config.yaml
dataset: "chords played on synthesised instruments"
encoder_norm_position: "pre"
encoder_mlp_ratio: 4
encoder_fused_qkv: true
encoder_inner_norm: false
encoder_patch_size: [8, 16]
encoder_layers: 14
norm_pix_loss: true
init: "orthogonal"
residual_init: "none"
epochs: 49.2
final_lr_fraction: 0
Rows from block 2 of the encoder of a small masked spectrogram model, named by matrix and row number. Rows with one number belong to one neuron. Each number is 128 + 24 x the weight over its row's rms, rounded and kept within 0 to 255. All counts start at 0. Numbers have three digits each.
After each neuron's rows are labels from the 100 clips, of 14976, where the neuron reaches its highest value: "responds to" is what is common among them; "band" is the frequency band that holds the peak. Only what is clearly more common there than usual is listed. The data: chords played on synthesised instruments.
# fc1: MLP up (encoder.blocks.2.mlp.fc1.weight, 1280x320), inputs 80-159
# fc2: MLP down (encoder.blocks.2.mlp.fc2.weight, 320x1280, transposed), outputs 80-159

fc1.529:111113122116132130079113154095142112096144098123123146134148114134120114126149104167092152132127120125128111123126112120140123114068118078143131147125140141086118126154132118119183113076082163086123123116155122141117179117130112135124096127
fc2.529:102154124114096125128146162148158166139092105116117126116112160104166125149101108172080099127109101117051109179145122146122120135129119111136124128142130141144153137157166123203131120114127127164137149112120142107146108137145101147110159112
responds to: mains hum
band: 0 to 250 Hz

fc1.206:135114075137153121118094178099181101088164118140152133105150100138137117113143128158131100177157141068136120189140121131143112107098101135145129138105130156113145110195137157090121116135120153114097113094129106098090131128173147165121155123
fc2.206:166118145101151122130153141126071161148083147142123110114136143128127134149114142126141092075116158138129129061101104142108111146135141124127090112109120118142108117140121119096140153164185128144163126181127160151178074075097122104134080128
responds to: block; marimba-like
band: 250 to 500 Hz; 0 to 250 Hz

fc1.531:130136130110133109135065120119135120145103115137082161156137091101161132166149077136144097087135156130122093116106074099154143134156108124148077143168106147146096153178117123085129149106159112135124103137120133109136123127146117137094079126
fc2.531:131118126170135136123108137094120124122114153095118082103126130109083144127119140091139125109102122125119092139142136129149110141163121120166141170134142164118131150112156097157143136125121159101138123136143082179085092144122085091148112094
responds to: horn-like; saw pad
band: 2000 to 4000 Hz

fc1.475:105148130159159101147142125123140151121176099123137120140095122117153112100137057114140087155152170089137128134131139124146145125128125109140100155142111161139136139162108138116124111126107121155134113104150124124113123090164130125100096119
fc2.475:158124143131173125067153099162120138132128143154174160128101159073121127113093143172140162076143142132173114136136120117164148109128160107102132135057125142178126119146134136169140146163162102205120109126154123122134142123143128113149136124
responds to: block; clarinet-like
band: 500 to 1000 Hz

fc1.87:148119111146098123119089109142096095146179135096118149163153107147193136117136139099174197122141120154123111126149100077110115177163124154106106139090146183146142110100192144130086126102133127128118104158092154146109116128152125150172106134
fc2.87:134120133136134157141160164079147130129112131143094144083113115128077129157120100174113079150113101130149169125145131167169125084087161104150161112141100098131100132162148122106154128115113138126207188133135134118161133153092143119087160121
responds to: the note D#; playing: arpeggio down; root: D#
band: 0 to 250 Hz

fc1.737:097130139133138095151100132092172148105141103151134097161110140137145094124157069100112146109155141109128097150142128128087168097119130113131126158176124108109125099162134081145165110093123115101114126109152110149111176146138161128153105090
fc2.737:120124126089147114121144140163134169115136159135128103130134150108111107125106106146116151133131140116070134151124148141097100145140114134125132115118126145140155100124131098143131113087133100121130133079193157149160124118149083153144134124
responds to: mains hum
band: 1000 to 2000 Hz; 500 to 1000 Hz

fc1.236:137163140164127098128148099115150108115100123141143124114108141137152088149180134134109157156135102157156150138111120065125160135094133107128166130143055107099091139110155130133140094083078118111165126140150169090122163127135124124089129149
fc2.236:108105098157151086105168136128101119106149123178103139128107102092103115134082127118121162123105101117097132146138088128080157152155112106152124102096143176126098133153155137104156138103138128094112182109164142166126149096163146128156085119
responds to: block; marimba-like
band: 0 to 250 Hz

fc1.625:182116109140139091137115150101125127163143166112135181147128104082113132111130158134133111088122090145058121119123073142122124166159118121183146160127157154184087114130176107163120132118125139161139150153130105105130162125134095149135109100
fc2.625:118139125109127150132090113102106132119106160103120083159115136136132151144102115152138178084149095167093164144137163129100142161138130107101159117091126151130160095127145137149102144136142132106110133123115147139147164110104116177105154129
responds to: vibraphone-like
band: 2000 to 4000 Hz

fc1.83:106118107124167102125129090109157125180114092136090154132106121132187115089145132173130098113141117094135176116162165130150122134086183131125136123138070138112110149143108133148142109103117160156144132146130107148134118104134103123145112128
fc2.83:165155127145122118112148167106104138109160126139130104146129136151131113175083130137092181159114114108090138161110145099085109144142146106100153133075119125129119130158150126178118097119150145128115123074139129126126162110149177118121161130
responds to: saw pad; square lead
band: 2000 to 4000 Hz

fc1.55:111157126139110121108134117141115129156132163100120089143110133087087133175103153134170138124105157121162118091113114125095109163141134102109108153090157170138105101115167149153186130111117151132150114138109144121117141113126128132133149083
fc2.55:161104139087157148128135151100130120090130084155143145141129122175132110119170118104138073169129160115110127139109120119124127110087101119113092138164134098089137127143127100090140103144164125121118092098112083102143119123106156065113112094
responds to: arpeggio; marimba-like
band: 4000 to 8000 Hz

fc1.308:122128125155124114126102141099130160140126080126129105179079143135133101144151110128151151107149141122105147140128138131149114140157122133115124171133139115150085152146104152150147158118151106141138097161096096121076167088151141134124109083
fc2.308:130107103110134139108079089145155111122133115133158148074124127144120142132115124122147148102122098110120151104106140135165148107135117127112126155100141135123149063150130146146123162119153109176096119123091102099141125132118135127176161121
responds to: the note D#; plucked string-like
band: 1000 to 2000 Hz

fc1.724:112116094154081114170150118134156144117153118119139131133108134133113118131102131133113184122105141108171150183105144131159172119147179077113145129105125124110124155135154155121176127127117172089132152131153123141079162150111132124089116125
fc2.724:122127118055147155123119142140107161111100131118088093126173139135153125145159164121162067140160139098103125133111155137126108150096135105143129129122166160140156129130151140123153134155133150092098083093126105135145093110073111145122129148
responds to: playing: arpeggio down; pink noise
band: 0 to 250 Hz

fc1.389:097134165160144159149159124152159134115129097124115100072110115120123072129098050137111132120118148137134144107118139066126137125100137144169123123142093113132081140113095107100132162099122099083115133110148076116132120131115164141106140133
fc2.389:144128150118155084123109105078150122115145154152145082135140152119086073148134136111102118112135110123139150131124132112148122079158120101146174115140138096120115134138133110186135077116102113107164099128120138125099128159128140065174108134
responds to: white noise
band: 0 to 250 Hz

fc1.307:131116108148141101148131115116132135169136089129073145158115099126132132111151127133144115151147187104106116124142091143135115121086093127151105153108152152137136139178129134111153114125100142147122079111148072136121134118167172098165109101
fc2.307:164141120118088151111114146167152150135142153117124113127131141103152117143086150149132096100156153098123157115142120134145120153132162125126142105093073146111146092131122117112156168102168132149129128162141194133147112118108142128147091101
responds to: plucked string-like; marimba-like
band: 4000 to 8000 Hz

fc1.418:156148121129115137096124147137100148132102137126145122150091105084117114142146096145138108106150161137143141126090121125139108147152152114140103137109098118128131160159147144111135106143157121107108102089138093115146130153110109104099094136
fc2.418:123144113129147124145127099084169115151106111167101118099076141143121122117127139149148140107108120137176129133149143147161094124121112137149147104122151103147104156158149158137132168140072123142132171141121154137154143147077106176142116160
responds to: arpeggio; marimba-like; playing: arpeggio up
band: 4000 to 8000 Hz

fc1.19:101105113117096114074136165163109125109129111139127106181106138146123145152153122148113145152109140125162122154138117135118129126125108077110133125125170158083107081136120147155155083136122165116120108154135132105106156075145171108119102105
fc2.19:158113120140148158152105093098129141174103130131089154091119118112131127110123149127140133089113103147062127100150130158168129125122154152162128114107093093151138162101119113137134167150153147157130156120130147132191090155108100161119134152
responds to: arpeggio; playing: arpeggio down; vibraphone-like
band: 4000 to 8000 Hz

fc1.287:116156126148144102146097108150146066153171131115134130149116170151143093152127111116105119155130094085159129134106141135160129100151099141167133127129139137114121136169120107161160096103112118084103130092153078108111161145133165153122125141
fc2.287:136093151091107130104106185094176128070119151106173087130143093150150136138112093152094112101094116140114129122140161132136151124116104144122101124097152104141141122163119152176142138117135129109133138104134154115133101145121121132150146137
responds to: saw pad; horn-like
band: 4000 to 8000 Hz

fc1.30:156102120166156114104095122099149103136143087129064085147119130149166089110169142120106110137139127119114115129131140096121108118120145118154128150097163098126128129157127121159121148053103163137082103154117122094071163106128161098151166115
fc2.30:158087126118126103123158138116132094131140121168166122156141126128115087125061140101100122136143186124144137157075151118107103075190165124145072137117136085135149149106127141139109112135105144115102093096107164108126170084119143151131127106
responds to: mains hum
band: 0 to 250 Hz

fc1.560:101133070135094154143099138127140131085153097078137093171133123155144142147118132110168152171123106146129095160105082113127139150140113068114097149129149129121132120138157153125101108131098157117158107126090117119097138142127153121144090125
fc2.560:127111105136117169110104152121125137132115163110117132135171119168112151082131143139154117129136135145131097116142143168156107110110140091159152164118146118090145110121136140104100170103146168115143150149111156134141156113062142171137118091
responds to: playing: arpeggio down; thin (high-pass); marimba-like
band: 250 to 500 Hz

fc1.184:105150134116169124131105164074147145115153106129143108126139164130117105113150109077122106164137119125152078169133156132123167120133147034144098153121114138135135128136132108095118160114143131103130116092152138117102132102097156147098159127
fc2.184:112127110150120122143145120116169126138138129111147125134130144126096139157084114112118101134181080115102102156140137135114149148144121065110106109142109104161109139187162120146127164122165130126123098079125079145132139180145180145123189156
responds to: marimba-like; horn-like
band: 2000 to 4000 Hz

fc1.149:154104151123130113163059093111147129134088156142130119133102176105135145124140120100097126116113135144152145109150127102146116090134152108126115119089132156114104116152116092119162134134108103133126117147161100110112132129148098090127127131
fc2.149:143096119145107181125127142127167122126050116107136083175128087127127147138131154112136132138139118167132073149115181104093126143165078151111114142156169113143192129106139148124100166151114115107113122132099152141133102144128091163158137151
responds to: saw pad; square lead
band: 4000 to 8000 Hz

fc1.487:171115149136173118159176099094112111124084124141095153166126148101143109136135152150148106117148126101097149108116117102097126092154096148130132165101112141140137140131109135139103111120144128162147124122117111141111143118137134125142129090
fc2.487:132111140106073104099093150102152149119139160217142118140114121147156115126136126094116133087171149101136155110101124094131111166139118136152078139155143133132136140105121109083129154125148122127032108136133118117136155135136138131131103100
responds to: marimba-like
band: 4000 to 8000 Hz

fc1.638:110158144128123125166126140153153132103130108108150095168121097153124122138131076141105160124132146125131148119093138111133181130112157123131162116169070148106098125142085142121129107080122106096148137145136102095104140132104131145122112126
fc2.638:112155154150123100128130139113142119131136154147168132132127118112118132128128117140135154112085151158144105107105108093151132093184106122132122128125154126128118124160115115159144134088085088097137142117124136112110127136150122114124131114
responds to: white noise; marimba-like
band: 250 to 500 Hz

fc1.552:105159128107153145152119141147140130118138140096119112150149086162142123130108086176164155099136120127115142097131153126112108139134157120112146139145108126143055134097096148133154093102124120127163149149145095112087159115129143136125149096
fc2.552:106125141185129135113123142101163126132089150140132167101108149125081122123172112125123129132117132112131124108101138139154158076112128123148123145121118128149133100204091143164129127146100119117113091165124081133128138121151126132157106129
responds to: white noise; pink noise
band: 0 to 250 Hz

fc1.296:123146100116128128117104153106151109119132121130139186116109168124139122133128108105139120136135117136141131146087122120165178108135144076187116170075082154114121130146153147105118146118121115114163144119118145125097163122116132133147125110
fc2.296:179140149145127117094123116132119109126134123156156123118124105133078153134090148079116152107100134128165128136095123114135136121138145123105112160100132122174106137165175128096116133110161105140119101115138126104104165141141139089174157118
responds to: block; organ-like
band: 500 to 1000 Hz; 1000 to 2000 Hz

fc1.653:138126137133148093164095106127132084145084140141090151154156160132183117097140135140094134149130099126124090096101165086114132127139120124121123126164109103092136149173117097146118131071052133121113168161112149128134139125114111120087146133
fc2.653:114128137124114133106138130149123147107136138155215107108134150174098117147110158112139096083156111106176111171202137181170164138102144123122157087112101109152147088103134120120113140169198118146135112130131130112109127142105140148141168112
responds to: saw pad; string section-like
band: 4000 to 8000 Hz

fc1.332:131111115144180139143107142124142157100105114129150105133134155113155109137128093119115143126122153127143097127135096097101104101134128116144089160128115101131116083141134093196111124105148140153138104158125072156124146133171151152181129078
fc2.332:147106123123129122157174139123154167117116111155126113124127132124146118148133106154129161077116104117130126131155115130145137141118127135169137130116151147097120143079103164120110086153115140119095135144150140085143102141106090120157067096
responds to: vibraphone-like; sus4; instrument: marimba-like
band: 2000 to 4000 Hz

fc1.102:115126122154141112165157163127129132150095126112121151149124122124142117154088056126076143092106093125098118105118139133109108087154143134145139128099121127175144181141136103122110125094118157110139098132123120168122138159120170150101168110
fc2.102:100166134139163146113118101113101137133109089126101093141171103146113103134111118140128122128121116134087126160154163143056108113109124128161114140137092100132106138092133107161137121133153141158096144142125118104130132098172113147152168163
responds to: vibraphone-like
band: 2000 to 4000 Hz

fc1.168:144142144084139109091131102115153116150149130143148110099079086103134126103147132101126135140116176146161130127081129136135131144125133114137125137146141132137098159168116149096128101104114134137077143110153069144126139112126098149140105135
fc2.168:148152141103174144125105120157127150137103137137086105111141120113136136104136129121138135078102192115145135096110145131138116148128175139126145132096096154156110125101128122103147137149158132122125162129147134111147112097181105107131133138
responds to: vibraphone-like
band: 250 to 500 Hz

fc1.191:118113161121111119140102094114123068177130098096106116128175118175151135185126083115157096151082139093138122108125108095125145123148197137175075136116105128114146143136110118169083101138108106128157098141117095116120126138132109153112118133
fc2.191:193138154068145141133136129111075095138075124166119125106158154136107156148119131120139170107117146133108138095124145147140117121122121152136095089135162116152124147124118122156119077175118126148136120123140066090119149085074087141124121137
responds to: organ-like; vibraphone-like
band: 4000 to 8000 Hz

fc1.48:154135114132169126136097156077118137101073142105110111148170141121151132114150128086123139136143116129111103160101125141094095141129116137140114167130141098144100099127158105155135133110121145148100145166131111153122142127095133149140131092
fc2.48:089102133160075125105124129133105115127180129109131116154152132144144120149148145094128163175138074135134099141162113115176136119147125144157100121095136160135108140153127152124134100130124130104117162118136133093098100133119155140098129089
responds to: vibraphone-like
band: 1000 to 2000 Hz; 500 to 1000 Hz

fc1.640:121122136140182096124084151136134089135110153142153187151079139132159143142158135119121117130108096119141090145129153124157115126119161128189130132129130123142121160203111119108138138132145128123060141142122104140111134108125122120108112125
fc2.640:111127126122140099088140139117093174129087129176186113146080159139139148142117149142128096086146161131138145150079119131130122130194102126145130114083153096152138127187129126162129163136147124134136100074121110167123097117182129169149080099
responds to: saw pad
band: 4000 to 8000 Hz

fc1.121:106125154155161157115131130131148062128168090111062125122151149136134107131115088145098110163137114096152145125161155090158134125079103134144121125167130155082074134161118099119153109088129123080104126131134127091140135089121170128111140132
fc2.121:149148141124148144120147112133154135106144164118162049120126157110154097096112168158098147127101130130155133148151141069122126078117103127148169130092152121102155118140160094151152100096098114121152132118109096163118108149154107135150143134
responds to: horn-like; saw pad
band: 4000 to 8000 Hz

fc1.721:131132130155105126148113103096130117144140094111100126101141184124138110138115101090124118160129121110138100121094113126174143148152150113136089174123104134129090116189141109150096122105104123137162115125138103122140150129117101153131142103
fc2.721:154114132178131160118142096165114138128108134142109118101169134102110115113147140102125134115165103128136119076129173152105116160126132091102136116105118139146154104117144107151105114115169106149153140152158116140142114137127102088117155135
responds to: organ-like; square lead
band: 500 to 1000 Hz

fc1.134:115110134107106090168107132136088136098099120127126144127057156106143103123137100150123120143071118110114162121140075128142091096117096124166135123104158123122059143160100148130154141125131137112151119160094130104126129155145143096091113126
fc2.134:135075126069098102162168144125116152114076134167125147155095141124159126116123108161145100109111121085106156128139129142143111105121110158136169109139126115161120153127091143180156137158109158125162118156087152138108115144077133119094127080
responds to: vibraphone-like; marimba-like
band: 4000 to 8000 Hz

fc1.193:131127106131163136131171125160105126111106121124111097134056153113146121120140078103127159085103119124131162094085142097138148110148160131141120124145077147137088129086128109128139128107136142113131137160141104132138116123106134181136111115
fc2.193:094137168108113137147114149142162125116131159136158145144110124118090114141110091130130113116138177119126151125103122106098152148164131131132106126126146134148115115144118113159134128074108110124149120126119105113098142133147105138169145095
responds to: white noise; thin (high-pass)
band: 4000 to 8000 Hz

fc1.43:118148116142164122080115155145122071159154153110115133112142066086139133161101130137140116093128083107156109109136163139135110131161159122128120136153128128132131153178129133094112136121171135105103085083139118134132136142090121160106152123
fc2.43:124118145145097154088137087145140141100135124162143104124087186134140129142188170162145153140144100144130101120130104105134141114112084112109178112119112152073128136135140121156114107120111117101093143108125140105131112111118130090118137137
responds to: saw pad; string section-like
band: 250 to 500 Hz

fc1.576:091146113147161148115053131111143146115168084132112102148117122139117115164157114127124150129127113149129136151195103104132122141110112108153126151130113090150127140114126189114143134120145164080104130120100156133112150083144145147156119132
fc2.576:154163128092145130112166182098144160106099141135107132118155109099151105084064119113105069118147143087108122153129151120067076158115115127135132119181123140108145123131163117194130095101169156110138137121128128174150119095161123133168136140
responds to: marimba-like; mains hum
band: 500 to 1000 Hz; 1000 to 2000 Hz

fc1.494:118138139143115096124154134129123115085123145092147128101102147144122164122123049120139130088075113143148110129132130130151164121111124099142126154111091149097120142108149100153174127102139119105151137144126131120141131139107106112135101124
fc2.494:101159165108076174155125156113143148138151153104149132134175107178103138116132109083135100121148143131156130156110143102148135136116132107152084124093141128126131091111132129095136131152165122116130120140139113130143077179100107149112123145
responds to: arpeggio; playing: arpeggio up
band: 4000 to 8000 Hz

fc1.110:096149150125079085162143089128118085140105144118125109121105125163098134183102093138132185118100095149109105133109103080121152114160140135112103129114100136122101145140108115164121135127110113121135110135144094142092132122122129117091117130
fc2.110:167145152120150128163113129135125117125151137124098144143166092128134128116132150132107130103108117130153108106147140150170147103097162108149112118104122122133113122118126119149140123129078087134189139106091112111122160118101130124181108132
responds to: vibraphone-like; marimba-like
band: 4000 to 8000 Hz

fc1.148:117134122164148135149081137135133078141156139126104126124127136145181141142170109116109154117127085093152112143160150103162102088092124124135125130156108157117113118153128123125134133073105126092103134187106128153124133121072122155129183134
fc2.148:129108148128137110161150151148140148138120130109114109044107157153055154194127132112144101121107124124113150173102125145148149146138102150154158119109102122164100148117107127098125145137182127136116175161125096144072126110143098145147138108
responds to: saw pad
band: 4000 to 8000 Hz

fc1.713:148114100093103141159104104116170143149116143134142074146120130095128107113129129090136159102169162129115141116066136128125111155155132069118126123121129132151141123138164130123132121090084123169173122158127119128117154114115111136127187141
fc2.713:152107138119148132111108175122092150147105130102134132143155123126122144116139117134115148127110159126149118102092116135191157118086147088126127107144096105085121135175114094132139104155147111117118114114135119145117097152136097177136152151
responds to: mains hum
band: 250 to 500 Hz

fc1.682:099166135082127082137153117155120151129154132157170109158059133107150096097125087153168129096125154117130154143122121140128142082154114115138145135135091157137098130129104139129167121122123105134123147109166093147112121110165161158145082100
fc2.682:127128147128155121123149137129137141146124134159184097055115147141116116139105156179093101122089165099136110161138146154128127100094107114080152105101140095125119073184126132122181163130130109106123110163145124142140146116132109119149155138
responds to: plucked string-like
band: 4000 to 8000 Hz

fc1.344:126154123099122104098108099116129139135138114125154143112104131123134110087136133060148105140126136112109170163087112103208128142160141134151122151126102147152128173153160161119118141109149117130090094114102140131132112129161115161149110118
fc2.344:128109133167126184085113133107134100126135128098101167153149096131136132108127141088156150118162085139091136125125185144094128185150103157132109134107133140117138127096139127137104121116113133104115134175110177108123131137138131127135168121
responds to: playing: arpeggio down; thin (high-pass)
band: 0 to 250 Hz

fc1.527:139120090133141131092132181141140126162114079124132128117111124119153123126184112133157153129116119125174126165123099135154140170115182104135135155106098112133115105163138141120113157117139156122168097153103121102116161103144162159112133112
fc2.527:172157110117128093143153098140088112067127137124132122122151115158150143097151173095168132138153127093146123160058153118070129122121099130111089126142178127137168087122134154152128141145145122117122076125107136158117116069134154092099149132
responds to: block; square lead
band: 2000 to 4000 Hz; 1000 to 2000 Hz

fc1.633:135147146113084092127117112131096117155120162099133103137125154153155109162153159092133119166153142155128136181114132119132130144133189113125111120133100136083166107140114078156159122158125074091094116129159104134123153150154108133107122135
fc2.633:132107129148141153156108107120110120148147093142108147125090100104131127140073087158127154113094124146127146071141165125131088099138129152181131136095131140168116178129120152079131144101091117173140158132112115122122131154104121107151132102
responds to: playing: arpeggio down; vibraphone-like
band: 2000 to 4000 Hz

fc1.595:098107107148158120109145124133140068114089121161158160138115139151126145145141129078141121145056121118169134167097159117099130122172163133127131135102136127145119134121155148136123146128153113129104140135126079147086145157150121130114155128
fc2.595:146141128123114114125101111136139149130123140112081097143114163083146126125134153166132116110190152077117090133094123118166129103095092118174116134152140137093126108167115133185133127132087124123114124108136145105140109106131135098124088103
responds to: block; square lead
band: 250 to 500 Hz

fc1.1:108131079130106117151146128167152115123139130079172137103143097137130115118072135133177135155102119093111136158095155142174181163122166127113125132132075158145140145149142158119123081120097148125125125095154098137082139133151098159119153130
fc2.1:144145130105172162120142141121085127122125136156110097151161136141117130114122151111150097134155148102148090093117084171110064150119097140152115137179194134145116097143109129171130103134138129132140095136130103117130142102074127125131059129
responds to: white noise; clipping; text has "clipped"
band: 0 to 250 Hz

fc1.747:158119141143091148137086141056121130145118117092104167149125111133114135093106117133109127111120170129079155099140137135177130147120131130122142138098121125122130139121162140114132127101122126116156141129111139128129168132145091118161173126
fc2.747:140150149080117111152118115147106138086087110111163125127155112134130104115157131112079138162146129119121119125114176112120148126127132150127107109144130116102117165165135150140148105131116107117116153129115116098150093134171099109131150159
responds to: the note D#; thin (high-pass); root: D#
band: 0 to 250 Hz

fc1.26:101117146095081106106135141119090155107110087135113136113081140132145121123145112134160135134071146106091155116119091128189100108125103137159096167107153151137096143155109163124120145129135125094139105156072122105119135146128134113103134104
fc2.26:147094131078090096115084120155099163122105099142185154142090119126173141140113111133143134096150139096115146140122093139138102126149127149135092123129136145175140141148099143160112152140165131131128078142078123102142107131100123121114098096
responds to: marimba-like; block
band: 4000 to 8000 Hz

fc1.556:186105114128079100167118103135135134133077135114100114168099122118139082161127171147147120159101146132116101114086147105115131154150159135096098143088141129072135152136133141152110102130114136157113151161140105082132146154163096122145128079
fc2.556:139127116121194105089133157086102131125142143144142123085120142136113126118120105082121126105141136144139115135136083143125111071128131119142177115134124110189120131107132126133130125165149141119140076087118156190113148053135141133109114151
responds to: marimba-like; vibraphone-like
band: 4000 to 8000 Hz

fc1.681:106171134133099085133111121147157100133155114106128110117108100139125130169107057133138112143111114117142109144111113103151180133142148130150094129129085153137080169165099132130115097114120102095110116140127110075100109133114131147113085130
fc2.681:130166157126154086162131130104104140096137161140075092112177125124095149129142118106117156104125136128170128116108140152136108094180133121137168104146158133160125114109129130152128121135103115121160154158112124133102096091111095110174081140
responds to: playing: arpeggio down; pink noise; white noise
band: 250 to 500 Hz

fc1.674:189116143138150120145102108113173148151140160167152105100141147081125093129121152136158164093147148138141143118146146139114130126173128103112131188090148107097109098109155087120133119083150098173076106131133150098094128137112124143178096127
fc2.674:135132156088146112161132167150093129131116118138110147106122127108123185110113152103177133143120127168107092139157104149109150150102095132144154172130159173121147143142108132140075131184182151155154131121145126155138169098140168149139116134
responds to: horn-like
band: 0 to 250 Hz

fc1.53:158100100128130147142159097161126113122094129157105116159049164102139097120146139052151166133108135131133113123131145126136129119114119147086131140132134156123132107095149144097121118132137142153135149147145111161131134130168133132180082087
fc2.53:101145150120113147140142171169138132127102168129142156128140093134133130138107099139158116118125142107121099101096097124107118133170142164106100125134146168129176155091085139136112115072143105118160115120145118128165104168097144142100114096
responds to: white noise; thin (high-pass); instrument: marimba-like
band: 4000 to 8000 Hz

fc1.492:138147108148148114114104131116127153168155108114088132181119102137173122139106119149127091142111094129139101140163110116169120121116133132120141161122095110148109137147190145113113124091130161142135127137101160162102158123124120130154159118
fc2.492:141136136120132092108096132080148116065153114148164121148111153101076095106133134099058114147139115113131162154138173125126145119144120107112168086137181121077104157131166128182147079135092147099126151111147155122129147122154147123122138128
responds to: the note D#; root: D#; root: G#
band: 0 to 250 Hz